Weights of a small contrastive image-text model.
Model: 7.71M parameters, 64-pixel images, encoder arch resnext, encoder norm batchnorm, encoder activation relu, encoder widths [192, 384, 768], text encoder width 128, text encoder layers 8, text encoder activation gelu.
Training: soap at rate 0.002, 3800 steps, batches of 128.
Data: 22605 training examples, 21.5 epochs.
Rows from block 3 of the text encoder of a small contrastive image-text model, named by matrix and row number. Rows with one number belong to one neuron. Each number is 128 + 24 x the weight over its row's rms, rounded and kept within 0 to 255. All counts start at 0. Numbers have three digits each. After the name is the row's rms in percent of the matrix's.
After each neuron's rows are labels from the 100 texts, of 14976, where the neuron reaches its highest value: "tokens" is the input token at the peak. Only what is clearly more common there than usual is listed. The data: larger renderings of crowded toy scenes. In brackets: how many of the 100, against the usual share in percent.
# fc1: MLP up (text_encoder.blocks.3.mlp.fc1.weight, 512x128), inputs 64-127
# fc2: MLP down (text_encoder.blocks.3.mlp.fc2.weight, 128x512, transposed), outputs 64-127

fc1.283 098:143121141128124147157134139090112155130167127101132099168146123088150085141156153141133088119105105132169118153108091125137139139115103139132096139132105172145122155123133092105162156130139116
fc2.283 099:066118122097116111100077114155112072131100138163126132101098103152104172108129107115143153123186101105087141104174128144140131137129170125150148109120132125112125107132097153107082122126117139
tokens: "arch" (86 vs 0.7)

fc1.22 085:117123121103111103062088112114175145104098125149119160117137117115128132124136145167106152158128127132137154161097131094135124127116105114118100136085104140106112112124151096067083105144152106
fc2.22 078:130117096152125119151100169135115109121126164086103099107122143148129105112149105125106097085085094114110102075151114165130152115133089122150118129155155115145137131129161132169195154102117154
tokens: "snowman" (100 vs 0.7)

fc1.318 104:136186140071112168122109070102121138149141136131123153107144125126137130137092115116149107102110138159123141159130116093136145165111118129151145157145139091092131132124146129122110136122099116
fc2.318 121:152147121112146111118109129134074108068113102086140127134074097145074100161156140136134128113093130123114172132165118118126138166136149106145099143102131112114175094161117127147123163123116130
tokens: "ladder" (100 vs 0.6)

fc1.463 112:126131118142106107147139124114146096139100080137133139111112159127129109142084109156112104113121105148134124152146139102126140170072148132097123099107145125129114140143159105118122076165125136
fc2.463 098:146117140171152109138110117162076098144143161167145125171128114084165139066110116122082107084077143125147120142107167214108114126141141105120127142099132075108155116132109103141115134103152139
tokens: "yellow" (100 vs 1.6)

fc1.99 088:145106129147121107121093123149068137112110117112159149135157140149124122131129116132149098152118116165128080144066181146116147133107094141143122132132107103171117122094145129103083104121136099
fc2.99 087:091127154101129147149143122095157116159110093107108125130116121121148114191118149109083124100132125083119131106153075136145094113145184148127101124141153152102133148134116121147194133169126153
tokens: "arch" (100 vs 0.7)

fc1.10 140:116090126145113157116127135089158097113106128095056083140113118103139138124144120180161100168159142155151123143128126130154086146119156136173139114105127151113135139119120179128101158181159134
fc2.10 153:170162116102167120117100110207096153148124128151186161129121127117115085139119117108132134165117127117116155180132111107158165148139112137142108116153128124137117154152138099110131072130095114
tokens: "chair" (93 vs 0.7); "dog" (7 vs 0.6)

fc1.174 099:177139135112120149180093118104111107139128167117135152105173113131156121138147086111106127135120087140138158105108125148108103089138102170115134158084129150151137127144138127133146161160098157
fc2.174 101:079140079135132104090148117119122141142113155123120117124103146118105133121117170076091108115125114109126107166103153138161131172106111124161125108146140103106185124113111133091116115100160139
tokens: "house" (100 vs 0.6)

fc1.206 087:123127143157139140126143103166123120155091149129130165166105147125174110134112141131146156123158130100142115124105124142164117076155119123161106137151115132102107134198122141106136091138138191
fc2.206 079:140156134097138142122114161125140110141151101100103103139105125135150116084108135123144100144077098158124141126125144146107144118153101156091165091123144105132142117087155161166136125133132105
tokens: "arch" (55 vs 0.7); "right" (45 vs 0.2)

fc1.327 107:116139174135129123160153130146087141169142151124109131131133144117105096161122107136133185123146130173169165081107115130141119132103085121176142090144080162100090117152117109138137150147157140
fc2.327 099:116161123123133163117113134121143080130162130123151141120137123117142130116128148112084093158128141134053122137126132127104109098167165130051128134105149096118137132086120145148099113155119096
tokens: "blue" (56 vs 1.6); "teal" (44 vs 1.6)

fc1.86 143:090161161146126163123137111111108070148143135117108085119136147131180145165116095162094177130132117094133136162130118100147099113141136169122125153097144101122110126087114148144155106129130102
fc2.86 138:091120125102102111152117142121131172128171106101113101114131165083100168098109100118157112136149134151137149178104160121145147138133108101131121128138185127158120080114138123157123098139166105
tokens: "matte" (100 vs 4.9)

fc1.460 091:150106111104093133136124073119144098166153150125129179119138141140113114107149159069148121119142136187155176136136092183101093099140138115162115142145117141123113120081109093105122119139119128
fc2.460 085:106147133120176111108114166097113143101115136149089088126088139121155116151138121179118108097091125095132140101162126078141166171109098153133126097097145138150119139158121156139150169149151135
tokens: "right" (100 vs 0.2)

fc1.299 107:129201137150127117161102127147091104163140116128130096072145128105137134146161127127159109095172136102103145110139126148142089110119103099110106108184134157156104118128174125133162118114148142
fc2.299 117:154109134106117154137153141126134142093116135116108120112111096158118131179113134191120162156147137133133105159116117096126149139138175127149161146136113101118143123157097107103097125146079104
tokens: "blue" (100 vs 1.6)

fc1.300 093:113075106142167160140128141106171111101119146094072117120124144115132103143115125166179115149154163113160096142113128136103138076112163149155145122131154134116084149116092168145146169163112138
fc2.300 102:183170138104122113128110124167121132151141101150168148109124125118101106133133151120109140128124166137147176133136135102148149159136092053114128101138127130145135141119122110101123112133124063
tokens: "," (100 vs 9.7)

fc1.409 088:174163147105116159149157099115169128106104109111143123155163134114125087112107104136103144124110106130127149146131121071170098114140108160110081081123108115114106149077121175150150120139122100
fc2.409 098:121140104093128079083114152173124123111153137164125111104105136151141183111130144145164127150118164132170137109136165159133134143096130117106152152173173083139132115176130133102140155115128140
tokens: "checkered" (100 vs 1.4)

fc1.230 093:093149139125138178119077103135135084100148120124163173118089132132123082145122152100138092103093131101083114127099145115152111102148141117110120131133117129127123142134127148102162123137176128
fc2.230 088:141127150111134116157158153093106137174144140125106098153122107160131126154149128148150151140162103149154153136119109124086121104150121174133139127137122123124114073136101128133106160141118113
tokens: "chair" (98 vs 0.7)

fc1.470 112:124092109127096124148122139156156095135112115134100147137113127146078120051108107097135109181140107141130142116137099126130130120145137136092171137139159150131139098137138136159072141133121121
fc2.470 131:108131149134139132136147108120130106170117128150121132146132172171200108135115156115091111099119096094147099119099154122142158123117167109121106144179111143133141150123080134117104134132139103
tokens: "black" (100 vs 1.6)

fc1.24 112:167124099160123120110144131144137091143123106137142154119140139153141096099081138135079107131095101143101111185122140109119131129169144150114122100131134107128099125117113111128142146143098160
fc2.24 112:123149187135135106163158124139085089128136141141114131148146107118176172137142132128129102088151115109157130136126170137139130155113124114146096106099134120124164136170143118122119110173127136
tokens: "yellow" (100 vs 1.6)

fc1.357 088:091109122097152136169121119090114134094142120124129130111104115092081125090147103128139092111127086132164192131126144154112163120107134167155114149100143132168105153093085088119107107106130106
fc2.357 092:126123134122102101122097111126149145174113142114118090123144107148162149182129125100142152105132161135131114110156097074113137164121109096113116102131127140096100115148143139152132161123128171
tokens: "hammer" (61 vs 0.6); "right" (39 vs 0.2)

fc1.17 081:160115140145144158128153121121129134148130140136118098096141099101147097118088175103149124088150100102107133141101112092150169125127127145143121162159088164160135127142111100099141093126086132
fc2.17 071:140112115114090091111105149117130142139149084100191149124147143121169172131129084201115100122128131144144140117139143131107092112112129118114118092153135128095131111118151121169137182142118130
tokens: "green" (100 vs 1.6)

fc1.485 090:181105153102124126107130125114157109112116118133106110138109095139087090097132090179163165135137138065121114146119135119109112109138082135112132128131134124111116115166132112128149115126148125
fc2.485 087:106172097149133130113111108135123151120093123105134144148086149187111135154169114127094095140122148175148125134112127161164155144111118110131107141122141133132126134160165142113121160102125148
tokens: "snowman" (91 vs 0.7); "barrel" (9 vs 0.6)

fc1.190 107:115113147133114128102130125165179090099097104118134159137112064130140155167142097141121166167082157111096140169118129133151118092162151150131098110146167097088132142188122147111084117120143098
fc2.190 090:160133104097165118140105147133125143146129150105102066099131148124124103114112125122119118128127107162142115130140149129141157136080108104152159127102070144146129118081166149156155135159113157
tokens: "chair" (52 vs 0.7); "duck" (30 vs 0.7); "dumbbell" (18 vs 0.7)

fc1.454 118:130118104113162083091180152121176140124107151156139152126085130133086142133153110131100150107174118115108108108118097105139109147112122062133114127147116130169142119166102100111152136110115088
fc2.454 121:114129104160127156156120132167161162124149095118155097164136139125136115120116140123142107140109108115132106155183136142111174140096145121110092099155138132073107143119145148132147077160118130
tokens: "orange" (99 vs 1.6)

fc1.208 105:140122121142136103151122156181091148125103128114087162155153114141158161132170087142122094119136131162144162133098171155134141141125060133129104117155147083127186182117131093131144133123100101
fc2.208 101:120153140114130153146096079071147106128107123113123109126102113147122137151095163131136180133066147109121091120141093143129155113135165128121141132124129164120134137121149188133141153146128147
tokens: "right" (100 vs 0.2)

fc1.41 087:120115085133115109119145126135118111095142112100089150148087083136154166134112126182169136151119171142163116152097128143158164136101132158098124112168123115135145124101130161152119120145143147
fc2.41 084:121163170133177164140124147128143121147102116159177127137169147126115085155129112135117153121119115119116135117165122144114098151150115108156141153107161106161115168150118091102135097128099126
tokens: "<end>" (100 vs 4.9)

fc1.234 102:103104134126123120128103173155053139099117125096131202111157090129136182106130134146094106138167113141177120157135137133144133124157124110137147135137105082144097134081130114125104166133116103
fc2.234 112:120155117111146126095157115073182122143159118157130111152125151169119108163107145117162163077086165158109160148130125145101159115119148158123123162098182139137168166149157154129144104130132160
tokens: "<end>" (100 vs 4.9)

fc1.320 097:141149147044130147155090114130132151104097158112141136130110125105126163154160161153082123131152146124101077110135125092138131122106106105117155099131155152120120135106128125131117097107132100
fc2.320 081:143130130158128129099134162118148089139193066142118106106145123153148106129087068109139149111115099140111141151184116182137120150145166137146103136136102161133142117126150136071122144098139137
tokens: "green" (86 vs 1.6); "teal" (9 vs 1.6)

fc1.19 103:149163121116127134116121122119163121140105133094113078119133163082156111140167138131117139118123117126176160108133108076124116133094134088115101163098134158116114105139074101162146167092117159
fc2.19 095:126100133128099112113119124130088132122201118137132184140167102152102119100094105106109117141148126090077119157136157111110148139131097153135097143142100135149107119138149128095110075123110125
tokens: "checkered" (62 vs 1.4); "matte" (19 vs 4.9); "dotted" (18 vs 1.3)

fc1.23 107:126134154120101176115109096107105110149093130112120095119119113140127124158132158155135133113183146101121130078122110189118121165138115133134121139148109118132113117090122108115110125133114133
fc2.23 096:159151100141113159136135089145120153131114164130108076110100128127138103133120159120140180185138110155163115153165126105133120123103094133109131118117095097104160112151091154129134145099070114
tokens: "blue" (75 vs 1.6); "teal" (25 vs 1.6)

fc1.418 082:111126153197118148104115072158098102126123140131107190124085134127155143136140163139113121116116102152132113121154113115130138106105117154119124130116146106111114130131147123155104142104121126
fc2.418 076:164131137117137119151130148093156160155159079132145053139133137090111137141112116126166123161131126094137186151091144164141122128145128104104109113129118104164165169103139171105182135141151101
tokens: "right" (100 vs 0.2)

fc1.414 091:148183138117122099140112126121147099175148130120138074152131129083154147160156140120105121110125162056158154132081115082126139084118124122150118104115095138141163168138168129124079142155113113
fc2.414 107:116117125122137121123095101132120144099085115128114138100122110128123142125090091144103145110157107143130144149143122168189100175101127120134133139172137141124183160147110173100189124129171116
tokens: "house" (100 vs 0.6)

fc1.375 111:130134136168104114138130162124136171121121134132126106130120142130169119136141089143133111145123155110100102110109110072142094115156109111108115094172141153132140119123148158073143122140134150
fc2.375 152:165129133115128125136135084130128096081123163129095109163131087156131117125140143160136125111108121187163143165135089144158158098118119144134099139138118120117161105155091166090105095088137152
tokens: "snowman" (100 vs 0.7)

fc1.145 090:156098139138133147091167150130144148149130112157136106126149118118059154098080137157109101136115125154086133123121101139173149155116124078151114116129140139134103136149145139139106135147112124
fc2.145 077:137122129118122101121147133125156129100145166164148148099137127140152083146192113133107130089140151120134099151131185120097107138089099136108142139139111178064134147130115113104143128149130095
tokens: "yellow" (100 vs 1.6)

fc1.406 099:140143129116155171140139098149151124120146144128105139137133122100142148153081107108172133128085159138081164161119135136181116142114068139103157101115138113146132137093102100096097133146133126
fc2.406 097:120105161130105107095124142113108120161103157159153135151074132185157116122156101155140133144122118106142116113167089095117122148133167138134152167156173096144146133124179148124199120120123080
tokens: "to" (100 vs 0.5)

fc1.261 081:120122158095095150082093129138127151123119155081161123152148056144130181133137140142093163173105120087114158143146161177126139114129151103128138120081153133166129152129156138104133119153123082
fc2.261 085:149155118157170133180129118127166097136125122137093141107094148146139122132134138139147132097131123159126082168125149086125082120081131181120119158159107113127110117103118157128136119093118164
tokens: "chair" (100 vs 0.7)

fc1.140 111:097102132089114156140103109142116126143134111142140120105101111129130100131122137112100123128119089107137124188161147146091144116164113148135104153148109079122082164134145145138126185101140176
fc2.140 109:124143111125107122149091158097105150109107106086143122131129132092141146112126158140152103175090126112116147129143101107083141128093160119135156134097157136115134106113099150101144079151138108
tokens: "chair" (100 vs 0.7)

fc1.189 122:118103120115146142150113091110127134085127183117128138138142138160163099121123136095106121119141157088149118085071126164148123110162110111154133128133111172120139124120121173106149129168138122
fc2.189 129:154151100151125097107129109120151082122154161129163111100119155117142155128165131116101133121137103103148135119072118153167136143130136113146190086128163154131141171139109119140098122114108147
tokens: "house" (100 vs 0.6)

fc1.198 092:166124106181105129092130135143137100154091125161156127145110139142105076132145123104115121102113118117135127142092124088131115118162114107153120082122137143135122152181102093093160162122114079
fc2.198 085:123127103068175145165095144105125149111155098126118092104096125133128156074143119106138189162140123128084163110156140146131102140087124087112117133129125144135175098089136124137106111112163143
tokens: "yellow" (100 vs 1.6)

fc1.177 114:126102134118114140168126109116121144106117120148091127116106099123153124104112095110129142110126113111103124115120075153132122100115111129122173121137158162130107060138111106119050129148134097
fc2.177 108:153121153121117123125174112142111131114133142138128089144142118146102103120141154134145108133121187148136127107163119153152125124131163144153095138107100130157129123136151141155205154095140136
tokens: "checkered" (74 vs 1.4); "striped" (15 vs 1.3); "dotted" (11 vs 1.3)

fc1.483 072:107105166125149120136164166131172117078132101154113161112143159133142131124125110115119140120129166126125155148127103136111120065158136153137090142144117126130102107140142099137092197138130127
fc2.483 060:161167087107129135124141120119079132180084163092139103138110116153116107128121147117117098132105126132126119085119161106122136140131132105120135128138155146123127109112134162114112103146131114
tokens: "snowman" (100 vs 0.7)

fc1.291 093:087142140100152127160133101127105122110154096138141143093108107109109177121082086185114082137151083115146112131097109118116141113148144134141147148119103144147137134139084142098199109113107114
fc2.291 087:137102116145100131106122120149120107160078149132101055164136139116163121167163154068148112143123153156134162136153134120112143138133100130118126069115112122093136140111118102151082087144140161
tokens: "house" (100 vs 0.6)

fc1.44 095:127160160113157090096116107163141115109110129110158137159117122125111142123122156134122117181154139108096164091082158134095106104136111104130165158104123103100089154112171143110122146125123157
fc2.44 091:118122100111108166143103152125133134150117119147128102104101133113147133086125092122160144138089096150129097152164107096143114119126167139132130067140134169134176146114127139123132110138142124
tokens: "chair" (91 vs 0.7); "dog" (9 vs 0.6)

fc1.64 074:151102135129131115104134101134122133130138140110175160168086099169121168119122101120098115148145149120109143130107128117180156121157133124105151110066102148135126104103154143086102147132116156
fc2.64 062:155151101156147126150116129097126123123124124128083096077188156069108105130130120150138125143132087138139099125102173149121122174141081123133133131152123131101163143137094085194148148119140130
tokens: "right" (60 vs 0.2); "house" (40 vs 0.6)

fc1.65 070:110151115101123139144129112146136145134094119113131174171116119145138147146144140143173165111103163101127134129135118124091136119134119105097124134108139126102130122116137140132139134148105096
fc2.65 076:113130152160145089104122159092138106115104112156112124125122136126152132132110102089133103116113115192131157134110125085175125129123162176157135122156171128163094132114122102089140153127124157
tokens: "right" (100 vs 0.2)

fc1.220 087:136121128113121104157072154147124132105100157085111118174148099122144144109178103107161144133135140119177110179109136105139159087119093138123148116143111148119077135139110117103102105115125129
fc2.220 081:134161121111165133098129121126110117132151079128138133087124179094118129155125136143115119093117126158064101125115085141168143162122148101140092107139152138146134104142167118098161150130128128
tokens: "orange" (100 vs 1.6)

fc1.482 089:112174116132165130109139155128123121121105160138100117081157114105131128180193143123134078120150144150115146098149166144090121150141161123152146164137096115107137136090152093139135157104116113
fc2.482 092:141137184110119115132151103118108150142127142136103161120148151107123134161113095154107165097129104143100101151123101118131118163105145109124093142091106153124113128129088162132104123123100124
tokens: "blue" (88 vs 1.6); "teal" (12 vs 1.6)

fc1.297 099:145138162120138110130140120128145129132119123113089131124093120140104138101184137152147093180135112080168141119119123125103109127101128141080099150072098118106143203129138126098125142159098154
fc2.297 099:137095116118106134131121115119080115095138107129124088140139145167123110129105095116122117113135191137135123165145137110123130148183102129130111127152143091100119100149112119119150188120142165
tokens: "snowman" (100 vs 0.7)

fc1.395 111:113110153134137130132093125125157139125101113122118137078116135132119106112134110151116107142142076154091093132141109121189092171125105090148150087166163111102111113152111105142116132131109057
fc2.395 110:156108094115143097111143111147161157134116127154172157114182151130091145103134137142143144119109133093115121185151126143122115139103152078174134125126083127131125164124129130114124122118144142
tokens: "yellow" (100 vs 1.6)

fc1.382 094:154149096171131103126144136087117093123131121103114125101117114126108102118172152109163187142158110116127122147163111115133158144099097093107085126142153124121147128157154068121101172127090147
fc2.382 088:116154146099125150123131151178121134086101123083139085144117146156149146100094122125075100143083146098134109089086140132112136125104143156115123113114130141133130130096080157098168105120162100
tokens: "orange" (100 vs 1.6)

fc1.196 078:103096106175139148114135125115148165117139147184148153139118130115101091129075121136143108139091136145108140173155121077152134134154130112122182100116188123140147101159110121150116154136131108
fc2.196 074:135121150105132131160179138103091077130121117063128115155146123118155134100154152125121150087129119138136103125057120151089134139076126148131116160129096142124128114107160121114111110156112149
tokens: "yellow" (100 vs 1.6)

fc1.309 090:131104163113143119127131154143125154137131158115161110069140149117134102136161135136152133109098103128122117133165133134134151166102118198122098136176109125127102137145173101136080143137106144
fc2.309 089:143156103143129134126126082099128071156133129144144129142084092116146175099086135114147100102151142143157094124108142141113155138150114107111148168095095084107151158123102169141139118093153111
tokens: "mug" (62 vs 0.7); "barrel" (38 vs 0.6)

fc1.504 078:073159170107171138142129111151150143107109151081090152125137127114158130098116160117103099135123161124146137135099101141165124121130170143139164130121131165108072165098135076135133139116131157
fc2.504 075:160139089129111156104128127097081120150140094137156116105128131108096100157148128168179135120127129140124162104142139084139124132123124137114092135097161109133138069118112137126091163170152097
tokens: "airplane" (100 vs 0.6)

fc1.231 100:120112157122122167144106126096178138136141153121133087119118142167125128115064159163123112105117124174125149099109136125118121061156138093133132147135116075136126091113121127179175113125165124
fc2.231 098:128158111110115129105162126131082104129077080091136177132136114094095117132166147105143132151137126113106109172154132134142118148069163145137125116098121136150084123122127104130083127167129132
tokens: "ladder" (100 vs 0.6)

fc1.358 104:146153154100181112116085124136132131128095147107124085113104068101145118100102116122122098119103168112137124100138119136150113134103095120143162130126165116115104123140160127097141092110140171
fc2.358 103:107099101130099139105140161121135110137199086083127137128178140111108131168175080152091133118150075119113129119123124150090132136123155177094074128127134109146121121136117149133092152142132102
tokens: "arch" (100 vs 0.7)

fc1.386 092:137069123125130134151146129111098113142146158116149130137143107104108144125090127124144125128149108124138175172149121151167150112125094133134125146137146100128085143116121140115110155108103155
fc2.386 089:101138122108148120096127148116139122125068106138079106134092141130138113170141116150138093107073122125117096127130116080099160161148162152121149099124122159137162133135091126154148085143133143
tokens: "," (78 vs 9.7); "ladder" (22 vs 0.6)

fc1.489 097:125130135156080120107124106081125173125144137138129177151104113144175119145123145085147112136118103097135165136146129099138115103157143180136151138116129152154117107111131108131114107111117124
fc2.489 087:148115101127187148132093148097129104154130085086165117105179103101145106086141114152126145101125156131090080114139167133113157159105101109119106120127123135140141191137158134135147162140119128
tokens: "to" (100 vs 0.5)

fc1.259 090:147109177100113155115139143129160146159074149160146120111173155098170096126116142119139123126122173110111118178151100070128139098122133185153127133113081114165113103105129140138152123176090151
fc2.259 087:141104093150164116114116101124111123079164119113141142123084082091137162153119074132153126144152126133115148132094146155161111140149110082133127128147180156077128166147139114142133136116151112
tokens: "to" (100 vs 0.5)

fc1.163 081:108153186107206148147125112150104127159120122135145114115139150114120121142121135126090151150109150165140119109107138117110087124155123126157147134124084125153127105103159117145145141094123111
fc2.163 073:143165118145112102085122110128123150128137141154115146156091106109159099119120124111154144144138150105128140167183134111170147162125118086126117116113103103081120121135104164104125121130131133
tokens: "blue" (100 vs 1.6)

fc1.421 079:107139152152103118145134082111113122128178139159136088101102172112148170135109117102128139111113113138151130111111094133142131126121174147126127134104122116148063145099143083091141169151110135
fc2.421 077:144108136098154152141139141178160141116068134085141163121177105120131115122134105128156129166171180129130150171125159091142132127148072132157142141153145126096177093122133146124115096136159117
tokens: "to" (94 vs 0.5)

fc1.293 099:108093126082132122136093167132124140149085117150130130155105110155113160111159142158148128130128114108151133146100125124171113094074126201155126133129125131088113124100165134107138114087108143
fc2.293 098:156130115158150112088111111123121104132122107092149102087169118062132122168107106123104117103123129134098146161131137117091172183155126093099094109089123139138164169157112149138088123167132141
tokens: "arch" (100 vs 0.7)

fc1.108 193:125134123120131120148175123157142112128129158159130096141144116138143097096087110101117155168145141140116155158125099132157113121099127156142145126079159166167119088124127131194086158077101095
fc2.108 180:110120163129143135130154090105139145144131123139119126152108121158105131119114145092139132104134100152155122101131105130147163139144103159142068152191103087144149116132094134120107129165135100
tokens: "checkered" (96 vs 1.4)

fc1.256 087:123101117136129134144113150145163168116157117124089095082064077144125096113150097101118103109099143133131128145105091137124132092174104091119107118138124113153062130111139116091142144100143151
fc2.256 092:148110125136128093090140112099129092152099132137160103144145152144109132072138110166143114096148144124123108116149131121138174124110126163127111137103135133087139120141092120152095137144148064
tokens: "mug" (92 vs 0.7); "barrel" (8 vs 0.6)

fc1.457 106:147160133103127139113112078102141151115096141194112108109151132120134126131140142121111122122088093106136099098109118131116154125106093130131100125123142115132165159121131104089120176172139137
fc2.457 095:087092090116151090125119171139126082134119154084129122133095170149115161088139135111090113133129122113110144127111143138166095133153135117115105137148140140122146115118128151116149121146149135
tokens: "house" (100 vs 0.6)

fc1.295 084:118162117139092141137100103189129182098146115107136146135112145121118106125131153156113143112132135133129132105124107087117148134099158109135119109079163106094102141112152124179120111139148132
fc2.295 084:135075165145159096100128098127143134175085106131131106078148140101157092090068128122132102118107136110117107149089156158123137147137122128101140124149123138137167147148128103073104143098107133
tokens: "hammer" (100 vs 0.6)

fc1.255 089:108134150135140120111101129065164105158082169096065138133107113142136115129124139123168150152126154086142181108115138136133098113097106155153166154096101151110134140181126117180133091141122104
fc2.255 075:152141136116095125100145099157118196114170080135133144132143090120103133134114091143152133127145090148113123116156107092157171163120129097125108109132158108144083111130110125106113174112143136
tokens: "ladder" (100 vs 0.6)

fc1.253 107:077177111119119128135125138103123146105111156163150146123131149106149153139130095116154100104143189126101131129121107105159116123090147096139131157158141129118151098072139085116133171096114125
fc2.253 119:168130155144130145104131120118132127123099173069108119088110111146169103163147131084103110158122097106115166089095136121154112135089160145172106129105120153129094116171142147150140103145108104
tokens: "airplane" (100 vs 0.6)

fc1.381 077:148103130134120147117151109164126132162126147120118106172103116123131123098128152122147162135124158099125166138143106113131129115119159128112096130135138135110137129128141148080144156154152089
fc2.381 079:122150112100106071126126132140104132129151101142142097107123115151165134091111082110089116151148093129098085112143154148114114105115117127116130169130112147146142132100123145171104147142150142
tokens: "black" (100 vs 1.6)

fc1.349 176:119168095129099136147157113121108106159146160153083117141137160136169138131129083143122151121142113123128145139090099100186092117124124132144128135100101128147110094082138154138136140114134101
fc2.349 173:102149111137117149112165138092121129166111132105104154130120148107105153111168086129139118129108141133126113133129133109177132167159073160143140152155172123179139076097095081144110128115151062
tokens: "matte" (100 vs 4.9)

fc1.387 091:173133135126144135122161138088136116115095150100159129104120117138111097143192150184086156113141141119133147097137110133123132172128103134172169108141139144134089100144141159096178142153129070
fc2.387 091:123157147125124151193133146178165123135161125137109104105138148136134154117095113122127106130113129154107114114129152128173115122105124134060086108108120104162156125109088084112111137098118143
tokens: "blue" (100 vs 1.6)

fc1.52 102:160165195113139112134118102134115126149136150108115118101157121119130086173174136164126141139159128135123119095103147108136136122134089169142146103151090134152092125089126110100131097133107109
fc2.52 104:136148120153106129122131105122151095153117176095132119075093124143153123148097145124079132121133156102095137084160106123140076171128154130144115137141138103136151129134158167115129157082113132
tokens: "blue" (100 vs 1.6)

fc1.187 091:118120101174093101126117159145161149130101119112086159111135104131098128113141116091100141159100141095085100152166112119113167123145111122138142149175151140083181136095112121159079144143111120
fc2.187 095:107114134113167123135107111117125105103161132141145104164124147127161137144095122113142116133153114149148131130097129136144131118122167096123135149111081148149086154128193158115194124094135147
tokens: "<end>" (92 vs 4.9); "grey" (8 vs 1.7)

fc1.132 134:121104152156101131166115131144099139149168090131130163106147120179096117121065158110131132110110137140167173102075119161126133150114132117119114116073124104109106129160131111165123139084097118
fc2.132 156:129130101107170108130108101123104152146125131098128135128096116133072067123128116120135120128101125119098165141108099111143130145141125157150104109123118125112141115156147124122089099159096084
tokens: "hammer" (100 vs 0.6)

fc1.279 076:131108143112117161168133101113177095122166129153131122108128115119163113113122159116165119161130129089115145105104112127151151139161110145152086149143141143112120189102109098120108138156111081
fc2.279 085:133135128122109127095160172158085183128128138117120144144135115132122160161110072105113156137131133088099101139150174107144148129138131132142172122131090141148112077130155166112130108138123122
tokens: "to" (100 vs 0.5)

fc1.217 088:120142177147108133100118104141130143124139078112134153106112103120152132108092115126152118150105117097111117181078147137170129076139101153126117109123126152082118156112150183119131070122117126
fc2.217 095:101110122129129132132110162160120127132121120128143084168146154099110117172135147179148114077145139174147142109184140107135101175124131097101156104132134110145160105132153097157134144157161155
tokens: "chair" (28 vs 0.7); "table" (14 vs 0.7); "arch" (9 vs 0.7)

fc1.178 092:120121095117097111128129141139111112117074143128133131141155128124078157138105115122103164132144132077141121121097128093162143115127152164134080113104138142118117125074124131127162145101130180
fc2.178 100:123134147103120147138129122127139106154187094127133116126124120141160122115161111122151097141150095164115131151141132135087082143136123101067134150139153110131147146157096128109118104108139132
tokens: "<end>" (81 vs 4.9)

fc1.314 087:180137144127087112131140119137174190117158084097143125159165127125168089122137130122160088102118123124123118160130100120154141102119090129134152095175096115160108135089140138108123113125119160
fc2.314 085:080155148130145154089134114114100088114100156159112111126081115143086139133152153160098161141133140144148155105105133106141099134163147142122118120111148158095156113176112150130103140139126121
tokens: "snowman" (100 vs 0.7)

fc1.296 100:124098124170143105133138134175097171128125155103111143164134108115112147161142156081120136089126129061148097159102140098115137138143107111138115132157100120139146117134078143155129145121122126
fc2.296 103:133158151127137157130103113083136114147145107139124133148149111127149141134136121165147144119158106190116132109137092159132151111118096161105103118118129121123097146166133124105129109114111139
tokens: "orange" (73 vs 1.6); "brown" (27 vs 1.6)